Weights of a small sound classifier.
Training: 4200 steps, held-out accuracy 98%.
Rows from block 5, named by matrix and row number. Each number is 500 + 50 x the weight over the matrix's rms, rounded and kept within 0 to 999. All counts start at 0. Numbers have three digits each.
# mid00: scale 1 width-5 conv, dilation 4 (model.blocks.5.mid.0.0.weight, 96x96x5), inputs 64-95, a 5 kernel for each
mid00.2:515500452496527548434471528512492562554511473611524487531555511624444371424598496372472503507546488522561520505519474448500575530496431515552509452479586510383448635512495393481580501464424498487418471533521496550527492471512543577531488528493564591495403435483556526471471546516476436475504557574503535468526616551524502533516530439467559458487451489621556510518544486442542504488398452545557514460469529575649517435472503596479408425475530597623573450462410500590441481441491547
mid00.3:482489493486517507520431435453484498547512482408490567579568420559606625545399500553533467507546515463478523540541545522478472467569624549516483598651484559557530559532606588542571397528634570524461468505508535437480463421407501519569536491515517427454486559475424503606552456496570607467451463471460465506491464447470473531566557493519481432486483479468501530442478512541568482511564505424503545505493434588549525464432395466547620556404435519578567547499444500548551500460488482
mid00.4:431497535578613571481455463479476495515512525513560471493479562493427438452500534509465511648719635514512455469514598619433523603603572469498511484472615595518554478637605575476350539584450455459434473544576631600576534457446479553536525506485452466454450499475477495531497505499465507553579545502514502507515507523481537505408440464494465507533514530481454473477534506511552476454456478530475445477481472541483482442458507490499500523502512511524573459489485500521525411448430455
mid00.5:490567545497450398676735602518577528501475364502521498463429564501470465552526476501528470483581482425464486517487500520452529520560559465443462463497489474484426393377538428412451538497508470478430519533535448414446559587512496486449465528460434453574657423477532514519455485517503537522501468514549498482447456470453513469508540548582489504479545521403439477475527451471544525511499531513450505536526548557571441400407507414481561558501573565522535570480487454403482519497504533
mid00.6:428426454469469515570555439473470436407452595589471347445477458418492550604480519482435446415425420534625532464451501507458544569492418396431497605622557495451503492485411422452482516476488550556553509439421479495535586517421478555592489370523518533577593478456461511534489427483468473605508533553460660595513479426581569544486415491507462535572514523589547467448503518515535437431507502461491579555498456404460519553562593487440499579551596552506501561497426484470498448445547502
mid00.7:482478472463443543535519536500504435437409407527473486416424507492495486461504579644669595508499523518504505502478489488529509501526506494506476524525492488462447493419465418414448497517515539476545521453417383500582529562640449474433434486623536485487466600516496514499510501463494531566518562615628484514505485504461458471473439569547517553483526536562587631494513512522522499483516538533527555506511528550571557533468506545596491432468472534561523532522436458492555464447509524
mid00.8:530521502432443364459491516489460394416437462516458452478585486581556488544532542573550561465459521543551528527515559519467511489487489503473471444529444429436431493472517522556548438467472469525610546473465536497514520502510466497542512459513545510512514570478497462443435451422375403528526510485433495503493497480449484499466479497523531505486469505491521471456452476456449535542549574552524529525546554572551497469503433472477447520479510518545473538563568502478614564583556467
mid00.9:571527509502473591602571503481376460469481570507549588479407524501454509482401451513558511491526540501510555523517440416532576616514457518514535454472469538563516433524498502486387515525465517542505490452439422429519510585600478489489500462563503496514520429462531515515384447508565595486502519553552588527480490447562492493499576540491478503602465472475556508438426481526600465463441513538444536533538486506531478542612453478414490607589494484506481552552562526423625522456482445
mid00.10:548526476527546539479561552465474471501435452466524566503424484482476467468457461569549483437406436486615540439510483461506446547561533447436477536583460504510517550523493492483540431497552503550535586597571525454534493446461565500465436507499427518506448503497483487494482491484461477456462531499463513513542576571541475491518565583450449452456450496535455456556494494444468534505464471519405473557526537534439451442484569576506423419472482451499461423488525556591428443548605624
mid00.11:518494478481509521504463513638518499450390388539473480584571586546487504414451497453518525555482478456447523460417383458523461491509503545454480489518532436405484548501535493512479595505462511521513536452437444510564527420428479461411535545502514562533504509447431466503511484469462460446488502493478413516509451496586565572605544594502497522533393399448519544599566509481443469442434474477471505523558572469447502498472499520531484410433393446514494463492508474500539574579478520
mid00.12:526473504449482498511556450498510519502499548523582524520461497492521602533563573521484500476429499507450493441415470517521553541480456516583577503384523525536510448480475468484481584502532541496547513443439434537478428431495502481462527544427520604605552629577551470460564567529487515529521449387423512500502484485555537549456402466478562610597445477551560545552521521493441536491456521571496483474445481378407509544522505552570508470524529510477522476507466457482471476505545585
mid00.13:540543509507506538486469456487521479465507544446449375391479487495510497446476429439455418546551494502507456468472461485422470505519489449477516511482415468484512475520543540512458490501484520551432547515491495487449497529477454497445428447487485489523586507519529582650565580565555571508498498481482532554564542499511586515514570497485425482552491499552557533485479472514503539479477516415519473460499427484442443493463516485497518488506543576547522472491477454435511502518517468
mid00.14:507482532539533450495498472382567531500568571553558577543557540475492520473508462446500502681597584545506498530519551537523532444520535610574562567558582522559498523608650602589578497441511511482528558562575575574491457460467494472482437431567508498525445503516512482483431430426442536533495542577520501443452512504602566536529556481514500461424492427387437487520485561574520528464482515537468447480536545533517516481451502510534531478452446414458530417481451469434466474453516496
mid00.15:489401443507581413494517530516424455512539461536614533419520460480480478518497491555591556471476534425397487481465490540499502525499398388461496499548512561519468512450517514450435441440501533621450451454479467520570574393378540458423523634515482477511490453590556404371488609627436391454552589507462489466437432534479522513397422509534556545448455477477451518500454478540595448501540537456486435430552604501493501532504500487561546465449491504442379519505491458513486473523549519
mid00.16:398413431484534368384402602567470475483539535542496511509504501532550517490482493503522506520545515485473535481454531640425425492598622572548552557525554447472509509441422431446483483492439497552482466475587597577557509466520479498490409421527545548505514679529471455434597542485460456481509487403404481473476530539600548505508502498516585591545417480535476453476503478393381592542486418404522448461443407623600577506457462513496433485543515469484468483438449474511450416478464506
mid00.17:470517531532494565520514493498543525566584591523449489542566478466454489516540496512540483468456503575573524551495477573479499511499495479489507541536496487532621550480463477464467486422443481503476503513514544483436418425400509513517496485453494489477478507499548532486420457518543500504536537485433455451468497572510522531549523407469458458495493463445435484468542552482416502503497482482461494492495455453455453496505505526531492444507399471535550473503511544481477478460473466
mid00.18:432448527571466440410519532537429445468491605516536496463469542496430472535377439468464460567487455461432558496403428507446434472575684541497467472544478490539580517517492500527535451552579538457580455438491440417498498521498464391515643546417480489488564434493463462498448530467510580495541481453495496538554499439452496575578526488520516511530521608537461459484432540589494485502452408380499431482578577509463537584535436456401493621413402409428467615629589467396535540551476438
mid00.19:567522458440470452479524546479584570513465404516526514429441540537498484553628612550493448582545476434475509538528452464520450501513573514506477477583386517506522551435464499501568467538461482475541523510450445427490578629579507506499505447488461457447498519506521517461543466424475451468518502492411539588592530469405468507498514446449470435475470520504507504426411481512517508563579547463521588571517445459482511493502648610485511508419481532493499511520492518532504536506533612
mid00.20:573590466410440662501412460441490487517512477487611552462485458419501524471426453516575468552516494454544393447572577485456450520546593449474485435562526619483389467517477414473593537613562484504579563448449489499545566564492444427459543555433464530554510431424430500597409444444485683430445439527552506487473492540550542460384588491496531572503505507508504495578556460460565450454407498548499477478536450532462419488543485529538497457517453435436552495586512363468483477462475549
mid00.21:486502520521397435479475441433508494523515527556502519529505556556590522486488516570507528582516533531442518445424417442595487467493553515445498480501541528555519466561623643556507516517548515510533455462491463445414407429517462514513513422504463414411518491506487478510512554542512477487476465561663478469430449535676610531547494487423389469461427441438493559516470431432374468471497509627502504511511548494531552592585441480484465490575461449452445540473508508555491460470460387
mid00.22:423456463509547493566549487498471513511505498369492627562505569490399479538505482450504553472487444497505415487539504548530559473437492434492506531547396509573501521481489475554564385409545621580496510483408427629573479486431429516533545549506517473509559472573559454431558566522497449500553575522516470508556573611495494494494518457509452384483477435444552632440469485549588505514462482527508498462436414436460431462508554537459431365505484465458452489495586565515582480390400446
mid00.23:587500509460442491536552536465410467517481472566495513550526463499489555654433464525525461531580571471447380475511485463427412470521527396441548627655537463480532489469506482486468462448441537541584510524465418564529467439459504448422475505470440445471508547524534474424486546507499510482509508467444417552603586557517524499433458438467473518528407452493518511528485470443429464474484469425564497488492460417396461569621465483415411553393438453495486428442522522541564548471425505
mid00.24:521500515553561419425528613650530555582550456491510535522463454485452473552587504483509449503520472385459486528553552500467464524617598472451414450477552523520517465603567527500537540554536524556420489569610553482417465516527424446500573486528547497524543544524505477433562531522502437413462525567565493550515480503385466529492571470531523485561492539521497526417421459481489525558559524487494411426482470414472500501518392468511535446443428495483513475558596627582490530491486492
mid00.25:507560479462502513551441478493441452452578590428384457438485504514541619625567518483501530553565584552483533541490500519607558461389462462473475475548442432459374486563532554468519468460469525460571516464456522511543562481460535545515519502575511531500577520511467494566491483446526577551479446428377566502567503457572509467484531507493539531521548489473439459462516471504546562534463476439494497521479452456509506494532577526529651639494477475399372504434430375497530566578547576
mid00.26:521517478536480537541543437394454436478442456549542517520487473468477464477529514441429528585529487484481488454476482522510502472482480661547523495420525507470498444513424435461478544551497574559497528544531459519534536534487511515432445485498540536502470526508568564574485500551507491518542541508522499528550552554596534481514529507501449414459548488482445443495544549579542587586571563627555536537521552526485489533526416489576519435468384371425538510474437465448500490486479422
mid00.27:469487569564513478513471461468520481447449452543452408437592481466433424465465472456443525549540544559525609573537507510458459483476443497455487526547413468498487487473478471495485561542528454422363469565535474468512436465565541496518510435492406437447431519537516493496535590537505508535528488460468510489503449445499510515509477535468500552543574508486460418563558568503418466519546532537430501536527585445539565547517526533504536577440495503505477410437459449531479469423440504
mid00.28:436407456514490404330321382412493458465495489485426393478627515509500467480649552445421473484510571576487459510634590505447456465441445492466468480520584480416452523575544531528502507464466497496451453474501539673568537550568487455486531497449469455385477505503517522503555520523549545478494524521529494455458454459598555483487483417447454432436426442459448487461395502539496523493471424417611522494507508417424477530486510476428465523440448500486438433466428464535478527543501461
mid00.29:431499543495469383628752554279438459465496473503525407413523460478446540455456521519469517524505453528610424489472491525484518520475468453525479507464532523421448511464493448412488557510401482550475522579510481518487509490571432479488483513485416367463473488454379444547502450447511564528521502481443474526506440489623602455432537510514479515610506458482524505482522538534562491483425482500462448498525539527444475543518459473517538488491543462441490614556472439537527559522444481
mid00.30:520505538493481567602496406446452505475461501539500511532504433424439496472461488483515496443423551556505517473432462429545501477508459516496478462374600547534522473437518585596544582489481532588542492465455485580516436390438514513540508459544524469491482405498550541465416508604655623520459471467475423462482467472505454494477415504533508453441483474475437475523500518478447487476487436403476490532494520561530496455450458459485500532482425381470537587556500492505477520555517518
mid00.31:552547507468461481465499456399541516511512467442462476477530407459501518528421424461461456504537521517506626567525477467495489514515514410527605606535454441445418436564546471461478490525504439459512501481481520549528524514475497493469465477538570612605496481493524510480520536481465521575592536483440479505504465447554496425451502461522572568554543563497445470536463419438434459503491441448490511513508454488529558581526511468507474470564540475450543481458430431489560471478551507
mid00.32:485500476452434428490511456480604563546506542421452502508497562506493492483546521562539519436484441428452482490512545489434374377438473522499467445483459463485490473408413478514491506539523460505516529480437451566549495536508483497524559502539467472514475667589554523506556549513545591518506493511444407495538543467480495470464448566544511488523471509492529483538547506456478613519510521462504467536549522592525493463496625558593567555455463461482483430412422417395532491459523531
mid00.33:479498397414495534407523611572543452450515591475503532533511475490484471496491441448453507461456424499514524506530535551504451524534390445415532618530453493538570532548539499541530453526480447512459465347411464513489514496455490632541459556442467500453441532558576487373552483561590561474483525509471489422465467481454524458480462481509483493541459446476534588475552484439499453465453449538585575521436439594564419421478534499519495515483587507490374383399502518462472480525551545
mid00.34:548493410429467489472484467564441479516500444544565521525496585549515478411458437459497499524527463479496416465535507479487560597510409530503500513454554530406474493552559473459456525517473513541568544501451515551462474536518503482503463506491520537548523368405473503534549593607546521437461537623649453453508519533511595512469530471504479497514479367382538646630619521473478465472504499459490457452520547613567472479453528518549547477435424523454368575500442505515564509465476395
mid00.35:535384462513500509527493369468516502487475452389489536564577469498517501475447433438454491503417492593573441575501473538535529492503503451483575538437488480522516479438498514503607477451565626552586530514537457551590609518438590488433502555588564529523476557521501505487475473505545617497550505499522395445527618620520471498585568617565545580480469506479423456606485437489511477453471519467569559491458461573511513523497587564536539519578491455489481388449573582510468449519570522
mid00.36:463513495509455481494585555508516486484488500535544527496387436482542549459458492477433422440542576540449469405484531487520544451476509595591604545420552596599533365588543496436427502509558545332412557540492457501472497544557503505506513534461462441459553439496542540540504542551516452557481471403366501451461480498529572532500457435529503523622534492475459533418496514546531454458498506509445473495502511410496570645569479406388431474566499462499474545563534556463480483486436472
mid00.37:433446458453579561515506567550368399432455510572603604548486517520516499410533563520528503365405424474598511530536560576467507523487500497529512506537468498561553472477587662618493583557505478412435401420485652456426461462510528507526503463490547546466374545488469442512523514473498571503480432434507611545553539463521549547508517424483505460406521484469469443455425428434485497489476498559521479525540535523497507465463470485507533556532503448461499445393471513569592532496470553
mid00.38:533457436438529492497515549518468459444464496577552555550557426451548527490508471431394473487465491412488489456471526511545562615517453457475463440577447477603587478373366554642466500524558487526554558547553534456482501512503571450436469474472527499462505515534523534460503545546591545501487467467540461431463524557569546593513442465474529516415501418365430506421457570489447439465493395430454485521459407461459506445456504477463501562647725660469349553520454424492552533493463451
mid00.39:514537479463533489457428428492518482481457479503490511502438521485481496511503497477466424528485446489487484537464406464514512454480547564544535475450550513462454526650443359438509501470487530488466519485482598468475518494501510508433432476532474411400414449477498462547522540612548542543561556496508515486477511521493466470524538444525517504498425430472463457498512478489565556493470500506566508464462504552472451456516547507507483518516507558539501519560573597526519538579608581
mid00.40:515533544572522596571482500547328457532521533472422447470407383361372411498458487518487440542537529507481587526504533542474457429502618439490499516523517472484455410497472464481507449444459464457533577516459431579557525461453504503482494458417498528535580513550505462496532548495461481545645657603546542548560568526514473448478464473450478488550491548586588540540531508484468466467527546497620564546484448554489491456496451576595513497449515509489536430424470509526469454475447444
mid00.41:508524552549512505437490530503537510505494465466493547538489492467505525538459451429454521546546531488478411525628591504496583608571544468460485529523486492498462489588673558509461527467483502433441445499502498516473432492528537516524511484489484480495540560528536531513554526528580549532491436478543510506473478469540509467507498549476492465472553484481478500520511485500484510497496482543465487466453532515485481473445491462442533564558487463468467481490524500454511428432446448
mid00.42:451494471534537558505396482494404472543576531472456458488498538566590541548539572564559517502540569541428493426438561561477523483470460481487535458499421413411414509497430426480509410485523530472425487504542514450522476462555573496360410495493563584511483472456518544445450551656593501506516454422493498481427407482512484524508386492510570516440503442404426525471483492514509553557483435508511483459489537465464473441503486602663619523520457446537570432450474445556566561538459512
mid00.43:411419478546513478532640547464466537558534541618515507522493507485447469491518552544505543486445411510463507497515465459699618606534465573472565589564554485507554528454471501528463437481506507534637540476480501457491444467460530497504508517532516527480477510524582552514459609664650537462534523494458476488459416479557484481527531560575504446468460472391469560468475538519467514545554509494498503489459433465471438443473443587548506528477400414518456510392380436577465437500486507
mid00.44:385412544605585440476502495500480476488516521529573558561473601545538488436478440446525545397467616682624514548565576527468385376422446510583565549514514487500470439567518566514399428528539489518349434473535524501478464379429584557510491463429447471496459454490465486484535553508463519501537538486454456506495492494494556596579531562521468475502569568466473496446467556578551434427396444490535460508534555470444506492440493496475469453464459458451438557457390422466447432460484507
mid00.45:467449477516555497504494518527504534505445363561553517463432486459471486465429476567552527438410405514651496466442451495464489489487504467461479450509532500492522485547457475460450599557540513487496430438497524578564530544533532524489496443505481490492515567545504491485532464487518507470510510512520557482480518622525462510518517559484433397379610553484455434484536503535539433530532518506453545557541544521568554509505490492534559545552532518493490561507513471499431482467476545
mid00.46:564422419600502471499514471525623526562553471485450501541435505473447393492529466480507591513465449502410436464482419442382575565411428453445461478517506477473612501449598550449462545426482576498532452512603476448446401479501550569446558566490542553427452528555533414424511467543518531475514493490592639529471519576627471422534488534467519542504530561517528696525454402580503522521570534581466463449421390529435461572539538474490371416451552507374456578531501605631522511497499480
mid00.47:506538538470505489540551481536446480522532515437492551477459473465517519471526533501488472467573546440472419398487458483496544585476431503551525473476433484550483500516483479465494433515516524516478494557538525586549387430475473498504452408462438510485489551577520526509493499469446474387437442390466488503487495519392484512469458514442528534511475470409453530542563497476498382499520490477508510483508529421431406410500489505510450351450504608752661420474517458477441482466444443
mid00.48:461535518569522413514562537494483508490507510500458433440509469490552567460440447488528515538486511598549456390495573537571619582466395610544477421465535527490403431467437512497412430487554659652510534558486422541507486448476519507454462456551496467390382621561545507507504644643466417512523494488438519481545617611479527528497425543515511448404571536502501516471458443493510497443427391351555493537517515493494504525498423515602563446442448443450475522501465457534481485437476546
mid00.49:576552505524516449425493568562484460473497534609606563518508491470452457412464536555492476523559538536508523505462445489528463467465450534474536551474546526460451407430469436437417581573521517532582562522522540458487513499480455464448456509585491459491481554555520485420514552520496493402424457437479523505521510566482554541564643546466417450490507485520519518547597530561581443505526487467427461453478434472513476449411491483498494480444558610495449563514519486496487482511523478
mid00.50:429460491544596510538512450505661567511474438555537501450421512478516538507502474486529536431459523552599429458509565575542498479473562517470506545615618585491470403661561515462457412480515533496439456462519583505517570571526477523585632535508490450436549668549450379411642544539505446457483524560532430461488503495492405377483581556546535523522470467545615612413495534580614529481482513486593555477477485480499479485459550526509431395497451503511506551509468491487471503474504523
mid00.51:488483488466452510473426468520549537452479459505459554642616460432475513491459485487492526627522448396447548609581569519402488501524610484522503459528452356468543491503489522540635534560547527389627483466446410549509453489546497451505509505429474462535600553459407510562509495439484523503503503505522444499547567506564387376450493535437474488547492503547532445586567480434420505518437463481541514519503498498470482463509613567474505501461479456495565527510520510464495597649479406
mid00.52:493468491573551484528550509486559576506474507509464453505487518496497494457487497495446432448440466527503490529559489446532501482469521535483461498539476406472550573411518604528566510462491567526523472494545557427473496504457471488490510500551604530473510544541435406492568502395458552485507538468434516549518426427583472406435532522537476489524582578496423424486448437500494578589546462402567514494455449478459481532471660614480442474497467492544475593493469485552454521591610503
mid00.53:459508523471456541506495454456462442504460377573530503478451522534563599589631566527500392448556526480466431444463493553524539564540513484471506552539553474460467453541535586589545559610595569443450475505513510468496504539575530495459440485492453471461413533502466443448528506514477463520511479444424534460425470459499526486422414453487465475479500476455433378421491466449452524517503485424508496515507477506541505529501629546509465401415478452442385518495484506531531570522530621
mid00.54:509561515453378527445518484483476481556525482443479508478467454556580545592422471499440482472455453495594473443519505532446404470541601454437448566618547533500526524504516515431359493537498511584552470495546547547536438432496457484517495454421426462544602522484520569521500479562609578471473537561620488500549593610501460526521494438445515533514461538549503493500518550517456398469495500592514483505475486422508514471435426463494474511516383399557628527477459499463568607535512420
mid00.55:436449471481466452512537538494438438499555489556535476467506513522495493445440440480521480413415455500491517611613577559533602606580505457521500499469477489447420486518514520534550541485494524516401446447404464516491492550559491481453462481458447528619593437451483484488464500567585511456504553559477486535522513487524513512551539588497503486489530485529491429458469477471449398459520500346452424427456485485515528490475428475544576470544549484548540486561511450483513583582566555
mid00.56:479502500496507509485458464485538495483507469493494470495580641656563506453428515579557417579558570567485561492526523548478480468442458627622590515472460507444477552442529519491492508569524497429469408442490585478596589617557450495508508495539528515479479473449495590564522524502586613513552563518442509455435450497455415452463442541531512510549484560542525487491488524505486433484539544404459426416402434615534502494437485521500485494530468463465410548499496505516596548567502469
mid00.57:497439397436539400419457608623479474454460511559580528479432543577558458392461507533492554531499427400441547528453492465486610605560485568599653599519631577549488426647626613513409426424443453447567478419404430450471496508475481455492514529454510511526429403425539566517450460511569573453453458459443498444460512483430459562561483434474567598556465542541477397508410451514494448517519489518485490530529496478479500496441505492521512571427540626577534591540508419459604555429375440
mid00.58:466462499520472540456490531593493537546446523485513575594479597607528452455518538513454568477529526445370490559557513499544421352490565584527531533443429439505585487468435488485416471584600556527537458525599614537418432445572482438446475482531539518498491474601587502501436494500450462400462477434486491557586531527519455458500491498496505570552433476497511459513441403436518322443469453535459454387424562551538505481467578581504499675534460478551529434422510570426533534536509371
mid00.59:598574460461500471499451465570459483470462496671584499479480489540555438394468538555507453535504497532497581568510464422455469499450549463508508520601562526448443588458527581450428565544487517561559496466566642497469518475434474488549527443508544500481462525455448432477469452480453517520448442473496479501496483452527475433535574493502510536500435518571560459615531410462517419472534537512542562539490477561539509487502562460447482535452398501571569455481491495623429485542536527
mid00.60:474481592516508563589503351396483453415446490430414465526521574561488471634492480456516526480487534448437613570462409435444498483438454436468476462577353423577578468565514529437403515483492528504560551576464391510588516496611517581598449409562497462424504500426434577618509541510490528437473493485506520535522531550454477517501575541465462478463442468517501628433479548512484410449469511510455413422510507554537495432522523504511526489349435496537541455442478548554561578472448467
mid00.61:425425488480578550575596556431558542546514447589483473466513500465437507565521451430475479512465504526566520521500482423516506546516469546504502480480596481500483530573466411461525493437451441479514507532535497504482487448472474467497518599439484433426468506543526505540519576582568583420463535536529444506505510547539541522475528556482490477498500510497488531447415441417505497499485446456526565577538497506512517495556494521549531490515474424479523544534550513486519556509493530
mid00.62:533507517474542512505484477477475547505533555486542536504519469532547531458528510503536570470571618617599492522537474493492526622669546504594610568488486483502496529401375430485504467444400355490481505545521507478465469468488502513514461533472490545618570512569525504509483547565547560454487530499517526438400441501400476505438454469491541568547530512531531562492531515428475566589567575558474478496539548532577569574540517588601649624382428502542502499457481461443494514503444496
mid00.63:558542524500436546557587590537501477475485467539561556524482423479469507493523490478453347581590543482426633571499492422458457460493525421438451501545459498493521539429520527505496509481466445449472478503524529378418476511567546569542507497496513528475421487540620598535465511600590579628617547504458575513462439413487558553434389448440431461539486558544455436470509488460474584552496482467547580547522427462475442490514546581527446398645497465438394477511496483469556530561545484
mid00.64:486512511525528502474494445466519489531531517541541511525521413459474479480441462512530560432432473510510579516497512453555546497456449541490515478432517469484499455499464431406449469481520544496496475488548468445510534486415433450467518493539535544511478507504492535469484561554463424476511528502479543552527545523488527512447417580524507522491477552559477456490497456456451538557558534504476488505535546494498432465506461519597489430522551539515510455450440398386475557539458506
mid00.65:462486484395411587635469512505508516489483454611543516500477547553562502463565531459477498526506524475474516504544586531497552583530512552573522464442536544513427428447553542502530473500522402408528554584519430464485503479521480457517508520522505507483435569538507511572445478487478465413399426503519551539491474476529537567483470537506525523513594549444453465411453519527488460434456501550413470503557560474543585543471454509504499567493518569586550524497476410401413470427389477
mid00.66:519479448445465494445572563569550604575431400431477513523554431483603571496583594572506515549442440469577516540493443516460371481532515427442494593642501489469516516540490511545487581545512496570554475449486551551493488428438524488471473490518530544559505473591551443428538553570575442480477497493456497530537562595394482494565594567491449551543553490462457429448525498496509491530519443473605583491438455417423439444444480530557464488456480450444526482403458492529453429502483510
mid00.67:503577545514454453463502525575504506503503501476534508576615472462428452513530511548586612502656606582543501548577592520469484506468508580573493470567425462428451518583492403431530477517524536503394545615588502452493488539500483430418482549498411452462476491433459485458526499460542487508491478530488554517485483459441499480485503451431467504491504449457460464457545534563544515495485456502518541516537557500548476469493411432446432509407444431415479493510479434455437506464499511
mid00.68:480579572519550559491509510491527504464462492421478461522500538503521473521519491525513530505582549574560593528542496485502515520519467494521542517499423518487468479479401491514459424570530497607484565531523562445490479437489472547529526569553594575554496508484505536503408390416463575535489486454497536502453408462399574564563597456466474467449502509522460454488635584566646502485492473481434443429442428509535502500538479455445462557533452464483479463502457408446518487424423443
mid00.69:501427437455518517486504567600463463434414521464447415388479564602587543546467538478454524561579583578566521546546513488524453456470499494456492492490484403377422494524467487548536567589541468453451437480506526441495545530538505453436457556621551489469474433406360312359471464479476512524489501502521586615656601510502452489468431533522431374403570508471490535472456480496506509475435424499469455450455451489475474494574540567526522564450479497513489499471505538528488547548513490
mid00.70:520527552541525404404439500489488501519552539510517479421468420447459487457421447535555520495435393364430542603586561544552516465466459452456440473483545507503460491485478458463489540492483452453547539498451476484480466452462479475537559540556557538535463522523503481523503503466453467470562612575491504601589535433559463433478532539483493513592455524568592460503419459473449449515564609542516474514591593468452503550570434538602585528550582536469475488539543526500486541506539508
mid00.71:653571474447465529499490506461473496498486389464414451493494552506564570530480515526482488539523467453473584478445441427526486460488514516500514488460414428513542506478524533484442571475455459464559535517493493467543599614586565559544462417505505520513489458477515579587456427428524569536508499505518449374426495473542555478457434467462475504511474479472446375631600503495508515491472486516445465482506519561528505441489552520519508478521537459458511488480568546506446437530621596
mid00.72:424476545545545458559500539464467472489528451489444477524636432500591543565476475478413426486464559549523534499488526501464515469502491474482426467523466427512477549462453453506553512514617485461457484474443488568440485468453373468580605614597552506516479528554557558541459442478533515614524402395471565495542540491424385484578561527572523489494529539483486466373405521591597555501485402428474485536474409376424536524440493483539569547472460431441527554505448413485499529537477475
mid00.73:386507609488528467523499483422469478502555574543466395502593501477463518512484518484465520512487473366415458455459537558515530528524441482460469513484542572596524519475537550493474488503469415534573499493460550585552516485429466502601504532574530476521495506477502578481520548519500524541518460507522568542499609674429460534464462535478466476441492456447547611498564631476431484452458487472471526544497434474569614513438525518504568512391490534522479513420423496613461414406438453
mid00.74:468479512556575464444505591516541520468506479459473519507464535443413472465455434434488405593534464474508492573572520468492518528452422533497421409471525502564560437534517569631527518445473574572544528562559585516466477517497441469498536604530568571499445556582550457418578515500474482670632608518459613581497439459513535478507617508476452495497478413546566494428424479548549496521513510420455449498582461421417371503513488469510462379484582571538523470438489517561542457404459581
mid00.75:559474532496464507500527524526519478461466434495444470468517495442493498598495474458492538551462506478511446575624552460521533538500539517453433485577493463490426545407410557501450534533566428415506501520466471552534531497560386382467540470484521524457541507515476494514480527521479461367487503536527459513527497450495546582527449538481474459374442488510541495614462422470528494456449450485533520528481555561411420462590381428492499470518498482537536560503467445462570548486457431
mid00.76:523595697498327448496443476510500451426479492605533570481509460461424512534466514418488464527593636497440598646609476424533473474447500506452430457478541466476415465580490438497543475550616516479510578621483426597599459470505563640630500423525496484483497499488482512551521509463507496560636538443404473523499501521503511591498415503440547529549586643527451441513519653515364468542424407435496472452501577470480476463524517539497543541547540491476522483382387520574465469421430561
mid00.77:577461475490438591521473412476512535530460498480455498470423445449491490484519516560535458614559524447490588540485499519400415491525548440434451430478495511520521499380492513470559470477463468494670522442403405487481451420520468420477542541457441462474447542509451433505500486507516642514492452473511564549534536499550467472509565559466462450417499491482537529492418458462487543461443477499534514485462455491474459451453437453441450417440450409434499520488522555570484527551528516
mid00.78:593559458399475483474450437536508492543578605492524555566549571484449461504522475487507602470450442446469498577535474533542527446403450585534467494516433482513511529504423399461560498459495544631534565577501469468496571530532606560535503534451421431488488452521609646560438459604604621400431537560556417435447441524466409372403519506560531525454526558527430456513464438455511481496572586592497469519545601525417442506524511478520578584525503446460430541581475406439533639532472486
mid00.79:495523513471503512440372356464455450496483432443432491556644421425453521581426445453466453518473479499555532494472473521440424473481509440492546496600415453526545614506467397520693409426510587625493475466438501554565522497449510548527475430534495525510467480452520501479473444459500520516568499409398524463455461479441439488470484433466505536526523548536483446467469539534496499452465459475497492525537461478504521515451489489492480430447500621630568409469538538610575502467481531
mid00.80:494548514510534435604662594592488469491491453520506499525502468432442512487534489456427462430419441470464457487512514586473507498478458514487491497413532533490481524469508455461476460492463526588517546568559497514487418482493465499493555558475417396469490593490481477490581484412477477492457505482461438460506420452475379386463512484488517511489464423461507521500442468509578563526477443461546511476476461516550573558514509515491491521554448410492574540598555472460547506504503449
mid00.81:471525497503555524513537415471485494562497466471524527540551431499521497549455489473459597526442439536593484422445519516512587497429397511524414400419483550527444409557522489569511521489525500586518453478510526549611614645474526512456424413488555509482457491508495434453483460498539563526414415475592437462471514504460457454471456491496536534456478465484540532490505473486566424458457492637469507454449545440497513486493458524530471530396418492581643440472470493524442500490539564
mid00.82:470496504496445639554490516416541533503540420499446483486502558549590520526544462474487420401533542478494429465476499445563603514470488550686532477519459492569564495371468511526549493420480492452420541608486390527443383519636502522580558460446595545493510479468458552584544494420536517592525480539617509475464481449447491491502488433488552507462473470477470482529485527522429484467468488483528513478521578549594499477481541437485549509546551516510539406506505489553469567561644675
mid00.83:520487468502541487566452429505444486449470470561512469437425543569491430416489477451528570477507489515463402426543535530420424466501463509521522518500606620525513532542535471428464525621540535527534519486473475501472515543503519551486442448459500522582535597467418442476549488455473477478490498536578455421418528602524505450476502466535525514505497470442495596571584509484420535493419482505515518406472485534573469424433541566504541611588499431419529522532576505477531575607512502
mid00.84:494498483474454546606603599462464475449506514467466503562512575484468502461477471413472476460487495492470460492544498400518487524527474601569562510426546554564599495509513499497437470477493568502510479501461412492454470491453410445474466446527469439416458511525509492461540576530535493435484517503462520562534529649590539495476456536502496499474526484448369394478468422449471547534545470424475524495460483443451419477471483434420495536550528567520446517480513513513624571552522553
mid00.85:550438482493446480458524626573415454467475459558576571595634500575516527535510516510491510610520440407421610578532481437520451452467429476541526509498534485533579614620504446448466518525504523520536455450427423507470467457467547475462514560370389398415450545524487494470526512486442461526464424440481467470453466465512481430413402506511504520551532476468507555475455496508444486471449453477575492439454474584560496510523428493560525465501462417372422507545566543537416472470517528
mid00.86:539476475492439577585559447483436516582546491498415385444419468492521555556540636593537462552525463472501508516556469430605549520497551517515516539478488463425477482676551449455484456510511515469433439460481533452504443435516462499508489419567544574536524441409445457444522531477488503404481477502528521497471456501555479449477478529516515494523449456512563571487465505519423397492563598581451465502539564475453492489478465505510484533556517514502515530518504571589459457491572575
mid00.87:521532555527427423435466463588393465510449445610532510552506436448429407480497475496463493497593581540434494401378453493543505433422500510565560578552547515510519492487552551479433592566519539447547477528522489455473440444467557522522571506458465417442554530522576533503499509531474464427431491529548528508519539562627591619599441448376423473471478506568583510545563547564516444502535505499412464435412570419505471481527537545557528528604556520544462578518554605546456507509520531